{
  "arch": "pvt",
  "model": "image classifier",
  "dataset": "procedural textures in two colours, tilted and lit",
  "train_examples": 195000,
  "image_size": 48,
  "crop_scale_min": 1,
  "horizontal_flip": true,
  "translate": 0.06,
  "color_jitter": 0.1,
  "targets": ["ground colour", "pattern colour"],
  "num_classes": [12, 12],
  "norm": "rmsnorm",
  "norm_position": "pre",
  "activation": "gelu",
  "mlp_ratio": 3,
  "head_dim": 32,
  "fused_qkv": true,
  "qk_norm": false,
  "layer_scale_init": 0.1,
  "parallel_block": false,
  "inner_norm": true,
  "patch_size": [2, 2],
  "depths": [2, 3, 4, 2],
  "widths": [48, 96, 192, 384],
  "label_smoothing": 0.2,
  "loss": "cross_entropy",
  "init": "kaiming_normal",
  "residual_init": "none",
  "optimizer": "muon",
  "muon_scale": "match_rms_adamw",
  "lr": 0.0042,
  "momentum": 0.95,
  "nesterov": true,
  "orthogonalizer": "newton_schulz_5",
  "adamw_lr_other_params": 0.0014,
  "steps": 22500,
  "batch_size": 64,
  "epochs": 7.4,
  "lr_schedule": "linear",
  "final_lr_fraction": 0,
  "warmup_steps": 450,
  "weight_decay": 0.06,
  "adamw_weight_decay_other_params": 0.05
}
Rows from block 2, named by matrix and row number. Rows with one number belong to one attention dimension. Each number is 50 + 12 x the weight over its row's rms, rounded and kept within 0 to 99. All counts start at 0. After the name is the row's rms in percent of the matrix's.
# q: attention query (model.blocks.2.attn.q.weight, 96x96), inputs 0-95
# k: attention key (model.blocks.2.attn.k.weight, 96x96), inputs 0-95
q.36 095:40 65 33 76 48 46 31 41 34 50 51 57 20 57 39 54 53 28 46 60 41 65 26 41 28 38 63 70 51 71 67 46 56 35 37 53 51 70 45 37 53 57 53 48 50 48 51 62 57 38 53 57 59 77 50 48 45 75 29 59 34 40 42 56 33 39 28 58 52 28 65 58 53 41 45 41 44 58 50 55 48 50 53 46 55 40 58 49 63 50 29 56 45 50 37 46
k.36 097:47 69 51 37 52 30 40 40 31 40 45 62 45 71 35 30 66 50 48 55 46 49 43 50 51 47 60 32 61 48 44 50 55 47 30 49 50 58 53 25 41 57 70 45 70 50 58 66 55 26 49 63 84 78 51 50 56 69 50 62 52 33 43 63 52 63 50 58 42 34 52 49 42 41 54 42 42 46 71 61 53 51 56 58 77 36 36 43 69 58 64 46 59 32 49 40
q.37 093:56 35 54 32 50 58 59 53 67 64 38 46 50 66 58 56 55 42 67 48 30 28 68 48 61 36 49 51 43 57 29 43 38 67 51 59 45 40 33 40 16 47 39 69 48 62 57 44 43 44 78 62 54 15 67 54 42 45 29 49 61 51 51 56 63 63 60 56 58 51 39 54 41 45 38 55 48 44 43 53 34 28 53 43 36 56 25 41 40 59 43 41 61 42 43 56
k.37 097:59 38 41 32 38 35 51 65 59 46 49 68 54 58 53 63 53 58 48 58 38 28 31 67 46 51 38 56 53 66 54 49 47 49 55 70 36 51 54 42 27 22 19 64 50 48 43 43 66 49 67 41 30 41 60 37 56 45 36 47 62 58 73 49 59 70 34 40 69 67 53 39 40 41 27 53 28 59 42 70 44 52 57 36 33 60 42 51 59 53 43 42 53 53 43 48
q.38 112:50 54 64 48 55 60 41 62 48 48 57 53 61 36 55 43 44 56 33 63 55 45 40 51 39 51 52 46 54 50 47 47 40 17 52 47 55 47 60 58 33 37 63 51 57 35 45 44 55 58 50 46 42 82 36 34 56 69 62 59 54 61 58 36 34 40 44 39 37 49 51 54 41 51 67 78 58 33 47 67 42 67 67 54 83 39 43 39 74 36 60 48 72 42 53 82
k.38 110:62 51 63 67 61 75 42 62 50 68 42 39 36 53 49 44 53 57 46 43 56 58 61 41 54 36 58 50 42 39 51 27 23 20 67 52 45 40 64 71 56 55 63 38 42 62 31 55 51 48 44 59 56 59 37 56 33 66 48 65 60 35 31 52 51 52 81 47 43 35 45 49 45 54 56 57 49 43 55 52 55 53 42 64 60 57 35 54 48 46 27 34 66 66 27 73
q.39 095:53 51 35 55 45 61 52 60 47 37 43 43 39 77 41 62 54 72 40 54 62 49 47 18 57 44 44 60 61 62 48 27 56 62 68 54 40 74 35 37 54 55 32 64 48 78 43 47 44 58 74 53 45 46 70 53 45 44 22 37 42 51 54 49 52 63 50 53 76 56 44 53 61 46 63 45 39 52 57 48 51 41 43 68 59 55 32 46 49 44 19 39 42 38 40 53
k.39 095:70 60 25 34 38 34 52 34 53 73 42 52 57 62 40 44 51 47 55 56 45 32 58 58 74 47 50 48 74 57 44 58 41 64 68 47 41 49 18 39 41 67 36 50 54 36 48 52 48 48 82 65 35 45 70 55 53 63 45 60 54 69 35 39 43 60 46 34 52 67 45 63 45 52 40 72 57 63 35 53 47 53 68 60 45 42 40 37 47 37 50 56 42 36 43 48
q.40 092:49 64 38 72 53 44 39 47 34 32 50 60 37 58 54 51 63 53 45 53 31 69 33 55 41 36 51 47 46 45 27 35 66 45 35 41 49 79 49 54 41 40 57 72 49 55 60 38 53 48 64 54 34 81 66 45 52 69 21 52 47 56 55 55 35 40 23 50 47 43 31 52 51 57 48 58 53 42 56 52 50 49 77 55 75 45 41 51 48 38 40 41 35 46 42 31
k.40 095:41 50 42 32 41 41 35 53 34 37 40 58 40 63 38 38 59 67 49 53 64 67 45 28 49 42 62 46 48 36 46 60 67 39 56 41 35 84 51 52 49 57 46 54 74 65 56 54 66 32 47 54 54 72 54 72 48 64 25 51 46 46 30 51 42 65 63 63 47 46 43 59 38 49 52 40 51 36 70 46 49 29 74 51 59 49 29 54 40 47 40 54 42 33 33 46
q.41 110:58 54 53 47 50 65 53 84 54 49 42 44 51 36 59 46 49 63 63 67 48 43 31 56 44 52 53 46 47 52 54 48 41 47 53 78 39 41 63 41 41 41 48 45 32 55 40 58 68 63 38 44 63 44 64 43 38 27 28 66 74 43 53 60 52 51 69 33 41 54 51 43 61 42 62 67 51 49 50 49 46 52 32 43 44 49 48 65 78 45 45 61 83 76 56 74
k.41 119:68 51 58 39 61 56 47 60 57 65 44 34 51 45 70 35 20 58 54 67 40 54 51 63 45 56 48 38 50 59 47 47 10 40 66 66 51 44 44 45 25 68 54 30 40 50 31 57 56 42 48 54 46 52 60 40 44 46 37 53 68 41 42 46 41 51 65 34 50 66 60 48 51 41 71 46 57 41 45 37 56 43 55 56 47 36 51 74 70 46 57 65 59 63 70 75
q.42 109:36 53 48 58 41 26 47 14 54 36 51 54 47 59 50 27 45 54 48 54 57 48 51 48 68 62 44 57 52 52 45 49 62 68 68 39 49 66 44 64 67 54 59 50 38 43 53 42 21 57 48 66 56 52 39 65 52 67 60 40 41 31 57 60 60 32 17 54 49 45 66 46 63 64 45 39 59 43 55 33 47 50 73 48 35 61 69 39 46 36 49 51 35 35 63 30
k.42 101:42 61 30 54 39 42 77 23 44 55 38 33 44 44 31 61 66 48 62 61 62 53 56 29 62 51 53 60 52 42 65 56 73 69 44 46 24 55 61 47 63 52 42 49 47 46 54 41 45 55 36 56 66 53 46 61 57 67 58 57 46 55 41 67 57 29 39 49 33 46 67 43 56 49 45 49 45 77 58 39 41 45 40 48 66 58 66 22 54 50 50 68 58 44 61 24
q.43 075:58 50 74 64 59 47 51 65 64 63 43 35 51 46 60 45 40 40 50 40 48 61 48 59 41 27 47 53 56 36 37 69 41 43 50 64 45 26 42 65 44 50 42 31 43 66 58 78 70 42 32 45 72 70 65 29 43 33 26 58 40 36 68 61 34 44 49 54 31 51 38 53 65 44 44 64 56 51 38 46 41 44 36 62 40 42 57 54 54 60 70 53 66 62 52 49
k.43 084:75 48 51 45 59 53 50 68 29 63 41 47 47 29 69 54 30 38 42 39 45 44 56 48 41 52 35 54 59 51 37 58 55 30 51 47 46 52 52 43 39 57 50 38 60 62 48 39 56 30 19 37 50 59 61 47 64 28 40 48 59 19 58 55 55 51 48 57 52 71 43 55 54 27 69 63 66 42 65 52 67 33 49 61 47 34 43 61 80 45 62 58 49 40 68 56
q.44 086:47 40 53 69 50 35 47 50 42 25 54 55 51 69 58 79 68 62 61 50 48 57 44 72 39 54 51 46 35 39 43 39 48 33 46 53 70 48 37 64 57 55 63 63 64 49 68 41 56 47 60 50 26 58 57 27 61 50 21 50 39 75 43 34 47 62 41 63 54 37 45 34 47 47 28 46 27 61 58 67 51 43 59 52 55 60 36 61 47 57 54 30 36 47 51 43
k.44 094:27 53 57 34 59 45 42 61 42 20 49 62 43 68 53 49 67 69 63 25 66 70 61 46 41 46 46 51 55 45 43 51 52 51 45 27 75 70 49 74 51 61 54 47 81 51 68 49 52 29 53 54 38 52 59 62 55 48 46 26 44 68 33 51 54 53 49 56 70 49 46 34 39 60 49 44 47 52 65 54 70 53 56 54 31 52 35 61 47 47 44 51 47 60 33 35
q.45 092:48 54 63 42 44 69 44 52 56 51 52 46 36 49 66 58 45 38 68 35 39 41 29 57 25 40 55 60 33 56 29 57 50 49 26 36 59 51 32 39 35 46 31 71 55 42 60 58 52 42 64 54 56 79 55 30 39 60 29 49 58 68 66 45 20 54 47 63 48 42 57 46 42 46 47 53 44 41 52 52 42 62 75 50 65 50 52 39 58 66 38 51 60 53 28 66
k.45 084:74 49 58 34 51 56 40 62 37 54 55 59 34 64 49 36 53 42 34 51 37 47 50 43 29 36 53 55 34 58 51 41 54 29 33 59 48 65 47 47 45 59 51 63 75 66 58 70 56 76 43 24 64 46 59 45 55 51 50 55 70 36 51 65 43 75 41 60 71 54 41 47 40 51 49 45 33 46 60 62 53 72 42 54 75 71 28 58 54 51 47 60 44 54 36 59
q.46 087:64 33 61 20 54 79 51 61 74 42 56 62 36 23 39 75 49 44 42 36 52 33 46 62 34 41 73 48 56 60 46 54 31 50 33 41 52 31 53 41 54 54 53 51 64 31 51 44 33 54 59 55 54 57 53 50 47 48 59 29 51 79 46 33 45 46 53 54 48 52 60 37 42 49 35 44 50 58 57 36 50 46 52 42 42 51 67 66 47 75 41 64 41 66 43 60
k.46 087:46 50 61 42 53 74 53 72 62 46 69 60 40 61 43 49 58 65 33 58 56 44 33 49 52 59 54 60 44 55 52 46 45 49 59 45 67 51 48 68 44 26 48 39 58 32 55 58 34 59 60 33 74 48 33 35 64 31 52 32 40 60 80 69 52 50 59 52 61 48 38 42 58 75 34 25 52 29 48 49 37 69 27 56 48 61 50 61 54 58 62 62 58 58 46 50
q.47 099:39 51 45 30 52 45 43 49 57 45 67 82 71 49 48 33 49 50 41 49 37 36 56 49 54 47 46 46 54 51 30 61 50 48 52 36 70 62 51 69 47 35 44 69 46 38 57 38 22 59 54 50 44 63 32 42 62 66 64 51 54 53 65 43 23 36 31 39 51 55 61 58 49 75 50 61 77 23 47 48 48 41 77 44 52 54 58 42 45 36 52 58 53 39 65 54
k.47 088:52 50 42 59 35 63 47 65 54 50 44 42 41 50 48 57 75 77 51 61 40 50 34 41 62 41 49 59 37 42 53 36 59 52 65 47 29 43 68 65 63 36 41 53 28 69 51 49 61 62 41 44 67 60 49 62 58 59 49 49 39 50 43 57 44 45 70 52 31 35 67 52 50 74 35 45 69 44 46 40 42 35 36 57 65 74 37 47 45 50 14 46 58 62 28 46
q.48 113:56 47 61 63 51 63 40 33 44 68 56 28 42 32 55 46 31 43 39 44 61 49 38 61 39 53 54 64 43 50 68 59 48 31 39 44 47 34 56 42 52 50 64 35 75 24 40 50 53 38 50 50 55 71 38 47 43 64 81 51 43 74 61 45 40 42 55 56 47 42 50 44 40 41 54 44 54 61 50 61 45 91 62 43 80 34 59 41 62 49 55 51 55 46 39 56
k.48 110:64 55 61 78 76 70 47 46 36 69 60 49 39 44 29 47 59 32 45 25 63 54 62 41 35 37 55 50 44 40 57 41 60 23 26 50 62 51 63 58 64 47 71 40 59 44 49 45 28 59 35 44 65 52 34 55 51 53 66 62 50 39 60 59 55 55 63 52 56 44 32 47 58 62 59 49 45 52 47 57 42 82 32 51 66 52 59 34 46 40 47 45 46 52 53 66
q.49 084:38 45 40 55 34 43 39 58 58 58 46 32 35 59 42 42 68 53 51 69 38 26 43 65 57 49 49 59 53 66 43 36 50 38 50 81 59 69 51 58 43 52 55 66 44 41 36 40 17 54 47 43 45 47 76 45 34 63 42 58 65 56 56 49 48 48 44 50 67 62 66 60 70 66 51 39 52 57 50 60 57 36 59 40 46 60 53 51 73 33 18 60 64 37 65 53
k.49 083:45 54 31 36 55 42 55 50 64 52 32 44 53 51 57 29 70 67 75 52 58 57 35 61 58 47 55 33 48 45 68 68 19 42 56 44 38 52 42 42 18 54 34 46 35 47 54 51 52 31 50 54 62 51 66 57 53 55 50 59 41 47 67 38 38 56 49 31 57 44 69 43 42 79 47 36 74 64 48 56 51 41 41 61 51 47 49 49 50 45 13 60 48 56 50 45
q.50 090:63 55 63 54 61 47 51 59 45 53 62 56 60 41 60 67 50 38 61 27 63 63 56 58 28 45 56 43 39 42 39 62 48 43 28 34 58 19 50 77 56 53 48 28 63 55 60 68 77 35 46 41 37 64 65 29 64 43 37 43 36 46 52 45 34 50 66 63 40 41 36 55 40 48 37 60 53 43 52 55 57 44 42 53 70 45 35 67 35 64 68 41 40 57 48 45
k.50 084:48 42 72 53 52 47 35 63 34 32 57 67 54 42 64 60 44 48 30 43 51 55 71 50 28 47 37 62 30 56 23 52 57 40 47 44 72 62 60 58 66 45 57 60 74 60 75 53 58 44 49 44 34 43 49 56 54 33 37 25 48 41 42 54 51 50 50 81 62 47 37 51 55 36 60 58 68 39 60 50 67 39 64 58 51 42 34 61 40 51 53 41 30 53 34 53
q.51 102:73 49 61 55 62 70 44 57 42 43 49 61 41 29 50 49 50 39 40 55 33 51 39 53 51 43 57 44 49 48 38 52 46 32 33 53 48 26 50 57 30 37 59 65 51 54 47 53 80 50 48 56 41 59 40 43 52 67 55 72 56 52 49 44 31 42 41 45 29 43 36 52 30 40 27 81 61 43 46 43 39 52 55 51 40 30 39 45 62 68 58 40 63 81 41 69
k.51 116:63 55 71 38 44 57 25 77 33 44 39 50 36 43 37 47 50 67 24 65 59 52 39 40 49 49 59 52 44 43 36 47 48 28 68 55 43 57 57 66 34 24 56 43 54 65 38 49 77 24 50 51 58 72 33 37 40 55 33 49 60 44 47 61 54 58 71 53 38 47 42 45 42 45 48 49 30 33 69 52 44 47 49 48 47 44 50 51 69 56 58 44 71 59 40 55
q.52 102:46 30 48 35 29 58 62 63 58 19 35 55 38 67 50 59 53 64 62 50 44 50 52 50 41 55 41 41 43 34 30 37 51 77 58 45 49 51 30 41 66 36 32 63 33 62 52 49 44 61 52 49 60 42 67 67 51 25 20 39 58 55 42 51 69 64 48 51 55 44 55 43 56 43 58 47 42 53 50 28 48 29 45 45 31 69 50 66 51 44 49 62 44 63 41 37
k.52 099:43 43 42 23 38 38 64 44 73 49 51 47 46 65 63 47 40 62 58 66 53 58 57 57 53 60 46 43 54 59 59 62 43 63 59 51 41 61 30 42 47 54 37 59 55 42 39 74 36 70 65 43 39 35 65 46 64 36 31 28 54 74 37 55 48 45 32 43 67 70 57 48 56 30 54 43 45 41 47 38 50 40 62 55 43 46 53 76 39 56 63 75 59 69 63 35
q.53 086:58 41 76 38 45 38 76 28 59 56 23 42 66 41 61 52 54 44 47 50 51 38 53 65 62 52 53 43 57 54 47 40 41 32 69 50 35 59 58 45 27 47 64 46 50 52 54 31 55 43 52 48 43 59 36 49 47 58 67 62 62 43 45 58 55 35 31 53 41 47 45 50 46 32 54 80 51 40 54 53 33 70 73 45 66 35 47 19 64 46 67 41 57 33 50 45
k.53 093:48 42 45 66 47 59 62 46 44 52 34 40 38 46 42 55 44 45 47 39 67 44 52 45 54 46 48 53 72 48 63 31 55 31 52 75 53 49 76 60 46 36 51 56 45 56 35 52 57 36 45 47 46 33 25 54 29 51 52 76 63 30 54 63 76 53 52 48 56 52 54 40 38 32 41 41 04 61 63 61 40 54 53 41 53 56 42 55 39 48 66 31 60 45 46 72
q.54 096:49 66 47 72 63 35 49 53 27 36 44 48 58 77 57 39 55 62 65 70 39 60 33 63 51 55 59 52 50 47 60 48 72 63 41 66 36 56 64 49 60 37 57 48 47 36 53 43 45 57 52 55 44 67 62 53 60 43 48 49 34 47 64 69 34 35 46 28 50 46 36 20 61 59 36 37 68 51 57 46 53 56 57 28 50 55 60 67 54 34 27 54 37 59 67 34
k.54 098:46 56 47 54 69 49 46 40 40 49 50 38 53 60 25 43 48 72 65 67 39 72 40 40 47 65 44 46 45 43 40 51 69 64 41 47 50 59 61 52 59 65 47 34 57 48 43 29 51 49 47 53 49 68 57 57 60 52 32 39 36 51 41 50 31 39 70 45 40 60 69 54 58 57 65 22 71 39 37 31 32 33 54 47 59 46 51 48 68 36 44 66 34 46 82 46
q.55 096:44 48 59 26 47 32 77 38 64 68 35 56 59 51 72 60 48 47 58 46 32 47 67 59 63 30 46 39 64 63 44 44 39 64 61 29 26 68 59 38 23 50 47 40 44 58 57 53 30 49 56 56 33 51 38 29 53 57 53 61 57 21 46 59 52 39 46 44 43 56 40 60 49 59 50 59 42 30 52 46 58 58 43 58 71 47 48 36 36 45 60 53 43 28 54 63
k.55 105:27 44 34 55 35 43 47 37 59 44 57 49 62 45 60 72 37 45 53 45 45 33 55 48 58 51 40 57 47 58 62 37 52 59 50 67 45 38 71 43 51 48 35 60 42 64 46 41 74 49 46 41 33 36 33 47 42 44 48 67 49 36 67 50 69 49 34 65 66 36 76 60 36 28 51 43 40 49 55 57 44 45 53 29 48 69 52 56 42 54 48 19 40 26 37 74
q.56 090:58 32 56 57 40 53 56 72 47 34 34 39 61 81 43 39 50 60 38 48 53 63 57 58 41 53 44 32 55 26 33 65 80 71 44 60 54 46 38 40 63 27 44 59 43 62 44 50 67 47 53 42 46 50 65 68 37 36 29 32 44 58 65 68 50 61 43 53 35 37 27 52 43 51 59 48 61 51 54 40 45 42 59 55 51 58 45 47 45 51 43 45 46 54 41 16
k.56 091:62 36 35 40 73 56 51 47 50 58 40 56 54 53 43 54 34 56 41 62 49 73 57 43 40 57 35 47 65 47 43 50 88 53 71 59 39 60 38 57 46 49 37 64 43 44 45 49 41 75 48 54 37 31 48 62 63 40 28 38 50 52 39 46 32 51 48 54 55 80 26 72 47 46 44 54 54 39 45 64 52 27 58 48 46 40 43 65 41 36 62 71 41 44 70 42
q.57 088:31 83 63 51 55 56 33 52 35 59 69 49 60 42 52 52 60 39 54 54 50 40 41 57 58 49 54 48 44 61 46 63 50 26 44 44 63 44 50 64 30 57 44 59 50 18 52 68 57 58 57 60 39 65 49 29 58 81 53 51 70 41 46 34 30 47 48 55 50 49 55 69 42 65 62 42 41 25 47 67 52 57 51 60 58 42 29 37 57 54 41 45 50 37 60 74
k.57 087:60 82 56 61 55 48 39 55 48 44 53 54 60 50 46 54 56 64 35 57 39 46 52 48 53 28 56 57 20 52 49 46 31 38 45 33 48 41 56 45 55 56 43 56 38 74 70 58 70 48 51 62 56 58 42 49 31 73 65 65 52 32 39 46 54 52 55 67 41 19 49 50 33 59 45 55 64 47 57 53 54 46 35 37 59 70 51 24 65 56 24 40 51 67 37 46
q.58 078:48 48 68 54 51 48 47 20 66 57 62 45 50 51 54 45 60 33 53 45 50 42 67 49 60 41 61 48 32 80 34 65 43 42 37 39 72 60 42 61 32 69 57 66 51 43 65 46 41 43 75 56 40 54 47 38 59 81 48 42 49 32 52 48 45 43 39 69 56 44 47 73 39 51 44 48 52 36 60 54 53 53 77 57 39 58 39 34 43 68 47 47 29 34 41 35
k.58 079:46 49 53 53 38 38 52 63 37 25 48 65 53 61 43 51 70 41 38 42 59 39 51 32 47 46 46 57 48 60 52 56 65 33 53 50 39 56 63 48 48 31 36 66 62 65 78 54 71 43 52 40 46 50 48 52 50 64 59 59 45 27 55 55 65 58 30 69 52 37 57 40 38 59 20 56 46 76 58 72 46 52 51 44 52 75 45 21 44 44 46 43 40 44 33 30
q.59 114:57 64 50 81 59 46 56 33 51 57 41 42 46 62 29 36 62 50 63 56 58 72 55 31 60 44 64 45 47 53 72 37 56 45 41 61 28 61 72 45 52 61 56 25 43 57 51 46 60 53 42 68 51 24 51 74 46 58 47 28 46 25 38 71 81 37 50 45 47 50 35 48 47 41 51 46 57 57 53 53 41 41 52 57 39 45 50 65 40 46 44 56 51 65 46 29
k.59 097:32 40 47 55 42 43 51 44 44 43 46 43 57 58 50 48 24 28 56 54 58 52 36 43 59 50 52 41 54 37 37 52 60 60 44 66 48 56 44 25 46 53 55 56 56 46 50 39 58 36 48 62 34 70 46 55 35 56 53 58 74 57 60 49 42 59 35 48 32 53 64 55 50 22 50 55 43 56 48 49 56 52 93 36 36 32 56 29 50 53 80 58 37 22 64 32
q.60 080:41 48 20 67 63 33 25 41 38 54 83 76 52 54 59 47 55 60 61 50 34 32 62 58 67 52 38 65 46 43 43 36 45 58 59 52 53 55 63 58 53 64 55 65 44 52 54 45 28 61 58 64 49 21 39 34 56 54 46 56 46 66 61 44 55 53 58 45 72 48 44 47 42 69 39 47 58 40 38 62 49 35 59 49 54 54 38 56 30 31 55 29 51 44 62 57
k.60 081:43 59 39 39 50 46 50 58 53 31 60 59 53 51 56 63 77 71 73 39 42 41 33 42 43 32 56 58 37 41 64 38 38 57 50 40 38 53 58 54 52 50 40 34 55 44 57 31 67 44 48 65 30 66 77 49 60 62 54 48 47 81 53 36 41 49 48 38 41 38 50 33 43 74 49 54 67 61 40 46 66 61 55 43 40 59 59 38 40 53 28 57 46 53 23 36
q.61 090:61 75 44 30 46 64 50 76 41 49 36 45 42 25 55 53 39 62 44 60 42 53 23 33 44 46 45 45 71 56 51 29 51 52 48 39 25 57 52 30 39 49 53 57 39 57 34 46 69 46 53 49 63 56 65 46 44 47 40 59 55 35 47 54 41 51 63 29 40 64 45 48 46 52 61 66 35 55 44 45 49 69 38 65 69 31 53 45 61 44 37 28 52 54 47 82
k.61 085:56 50 53 40 37 43 43 48 56 81 50 46 43 56 55 39 28 49 33 74 36 34 60 48 60 56 68 47 42 60 49 53 17 41 61 53 34 44 44 48 41 68 56 47 49 51 17 52 58 54 56 54 50 53 44 39 31 61 43 70 67 39 34 43 35 59 72 42 47 45 30 59 56 35 61 48 40 46 39 44 37 54 50 49 51 36 48 67 59 71 55 40 58 37 51 81
q.62 102:52 44 52 61 31 41 47 43 54 35 53 54 38 39 44 42 36 45 42 55 63 71 50 45 48 64 53 43 48 46 59 65 60 68 53 45 52 39 51 56 73 61 66 36 28 60 50 70 68 49 34 50 68 42 54 61 49 45 37 54 47 14 39 60 70 50 42 58 31 44 58 56 60 44 54 43 37 64 59 27 59 50 30 60 20 64 67 61 59 54 59 48 35 61 49 23
k.62 097:45 53 62 37 46 37 68 36 44 43 49 44 53 46 56 44 33 37 45 69 67 58 75 39 45 69 52 41 64 56 51 72 59 63 54 42 45 62 47 45 49 62 59 43 53 39 58 63 50 46 40 55 61 51 40 42 57 46 47 46 46 39 30 55 57 25 36 67 38 53 43 48 59 28 61 54 57 61 67 48 59 36 52 49 48 33 69 53 58 60 88 72 61 45 85 35
q.63 073:58 46 58 69 43 44 51 54 43 37 56 59 64 38 52 51 52 47 42 62 63 59 38 48 44 71 63 29 37 65 56 75 52 39 35 45 56 52 64 53 56 52 67 66 55 46 71 45 78 55 56 40 29 63 36 44 57 61 32 61 54 44 29 46 51 51 49 68 27 46 43 62 37 30 59 54 34 53 75 58 64 74 64 59 52 59 47 43 57 68 52 36 39 47 42 29
k.63 074:38 33 78 53 60 53 44 50 37 39 45 45 42 59 47 36 45 50 32 62 56 74 62 46 32 48 50 50 60 54 33 45 59 52 65 50 68 72 59 67 56 56 67 53 52 60 69 65 58 45 57 61 38 40 29 63 40 58 50 58 38 41 10 46 63 46 63 77 41 37 39 58 42 44 47 37 40 56 60 60 49 45 49 51 56 53 32 70 51 39 76 42 42 52 42 60
q.64 101:46 43 49 61 55 64 50 51 40 55 51 51 72 24 51 56 50 70 73 50 53 49 38 34 57 59 51 46 30 40 50 56 69 46 59 41 58 51 54 54 73 54 38 52 49 56 47 73 42 46 41 60 74 50 39 75 44 51 67 47 54 30 62 44 66 38 31 48 49 34 72 59 34 36 50 48 58 63 34 32 67 61 58 47 47 48 33 48 48 43 66 75 29 34 36 62
k.64 097:63 57 34 62 61 51 67 45 60 63 65 41 33 39 62 72 34 46 65 54 50 73 41 45 51 74 39 27 50 52 73 40 47 43 59 56 41 55 63 55 46 44 42 58 50 37 52 38 75 62 55 48 52 54 50 60 79 46 42 42 36 54 66 67 53 55 40 42 48 44 80 69 45 71 57 53 43 36 42 54 57 58 67 39 56 49 52 45 57 38 55 55 35 54 63 21
q.65 086:50 54 72 59 49 53 52 64 37 51 72 67 56 31 68 59 45 56 53 41 70 59 50 29 46 46 64 43 81 46 58 49 47 45 41 73 50 51 33 53 43 46 30 37 46 47 50 51 46 63 67 58 35 82 42 70 45 72 50 58 59 41 51 43 49 38 36 31 56 46 44 54 50 58 41 60 20 34 49 60 56 59 68 54 66 49 23 48 60 44 55 48 64 51 37 40
k.65 093:41 53 55 52 57 45 69 66 20 47 48 56 52 45 27 37 38 45 50 62 51 44 67 45 43 58 52 55 57 47 43 67 65 52 28 46 56 46 54 52 85 28 69 54 51 52 67 57 51 50 56 58 52 48 55 50 74 35 83 49 45 41 51 54 63 45 42 58 75 37 67 58 45 46 50 57 66 35 37 53 58 52 52 54 60 45 48 17 44 25 40 54 52 26 50 54
q.66 100:48 54 46 58 44 53 33 42 42 50 49 66 35 58 43 49 43 47 33 31 61 49 60 54 35 70 46 54 49 79 59 52 35 21 54 55 66 57 39 45 62 55 64 64 76 31 52 66 29 55 47 58 39 53 60 67 48 59 51 48 66 42 55 39 65 46 40 53 62 54 57 40 54 54 44 40 44 36 48 89 66 67 46 57 45 37 64 57 54 39 44 42 39 42 81 59
k.66 104:37 38 39 60 47 39 47 47 16 56 53 65 56 67 48 57 52 58 28 31 60 51 49 44 33 72 41 64 54 65 40 42 35 41 56 48 59 68 53 55 54 57 57 67 39 47 54 55 39 64 49 18 37 66 39 73 45 58 46 41 48 33 51 41 50 29 43 36 56 54 65 49 49 43 44 47 63 41 57 79 49 56 45 65 39 43 38 70 45 37 41 32 34 58 47 37
q.67 098:44 56 52 43 54 48 48 54 66 38 63 55 53 20 52 59 41 51 59 52 48 55 52 20 51 31 45 42 54 33 36 69 62 80 41 55 45 52 49 52 68 63 19 28 55 50 55 65 40 32 53 53 71 57 43 57 58 75 38 52 47 34 39 44 50 60 55 44 64 56 41 53 47 42 48 52 41 59 28 35 39 35 43 31 55 81 50 51 48 69 58 53 42 55 36 55
k.67 098:43 48 46 41 49 37 52 38 87 50 48 27 49 28 33 51 52 43 56 65 55 46 57 41 81 69 54 26 44 38 26 51 66 64 47 49 42 33 35 58 61 43 37 43 59 52 52 49 60 58 44 58 77 55 57 64 72 45 41 45 37 47 49 41 29 42 55 48 50 44 70 61 41 55 67 46 43 31 50 32 67 52 59 34 66 49 66 36 56 49 49 55 56 38 50 57
q.68 100:59 34 42 55 49 55 46 49 41 44 34 64 50 74 41 47 48 42 44 38 56 49 58 53 31 78 32 50 53 68 64 42 45 46 42 35 55 45 61 56 59 41 53 74 78 49 70 74 54 34 43 43 46 34 33 79 46 40 43 50 57 60 47 72 69 63 54 43 25 49 41 43 40 42 55 51 53 51 53 47 62 46 44 69 44 72 52 60 40 33 60 36 28 52 44 59
k.68 094:43 53 30 46 30 51 60 36 45 31 37 56 47 68 58 42 61 62 43 33 45 36 37 46 36 43 50 58 64 56 42 45 56 54 60 44 41 56 42 52 49 45 38 62 74 54 59 60 57 37 48 50 57 45 33 66 36 57 42 58 61 67 55 55 59 33 36 32 19 59 44 37 59 53 53 58 53 69 71 50 66 77 30 48 36 63 32 42 42 36 53 24 32 44 33 54
q.69 099:52 45 45 60 32 48 52 66 41 55 68 51 48 35 46 52 48 43 48 58 61 66 54 25 78 40 58 37 52 29 49 31 67 68 59 54 40 55 61 58 32 61 44 43 41 71 48 59 82 48 35 45 52 62 48 67 47 54 22 51 43 46 55 47 44 53 51 59 36 30 37 80 55 58 67 47 67 54 44 45 53 49 63 48 43 49 24 30 40 56 48 44 68 37 42 43
k.69 091:39 58 35 58 57 78 58 58 61 47 53 73 62 12 38 25 54 50 61 36 31 75 45 47 63 34 73 42 32 44 48 61 58 58 55 49 53 40 64 29 62 78 38 44 57 46 62 51 49 60 56 64 66 48 63 27 55 51 60 60 43 70 60 61 57 58 44 44 64 37 48 56 37 58 45 50 51 41 36 31 46 50 45 53 47 52 52 37 53 46 59 46 44 36 56 61
q.70 096:60 45 37 47 36 40 38 63 70 58 60 63 29 59 65 67 42 45 27 60 59 53 49 43 49 43 43 40 41 40 49 40 47 56 55 70 43 35 41 54 42 48 31 52 64 48 59 42 50 53 67 40 59 68 37 40 63 73 14 63 49 51 66 42 50 53 66 33 50 50 57 67 53 40 55 35 64 32 40 46 43 42 61 31 45 37 56 59 66 34 32 55 81 46 52 48
k.70 101:36 52 34 54 65 61 37 59 63 60 66 49 60 28 39 44 56 36 41 54 37 58 49 45 42 61 37 48 45 49 24 44 51 36 63 76 57 64 38 45 58 68 38 53 51 53 50 47 38 60 62 48 55 50 83 38 54 48 41 37 43 43 48 43 55 63 49 52 90 44 43 54 40 36 45 61 63 48 37 41 46 47 62 41 37 28 29 58 47 49 26 33 54 50 50 73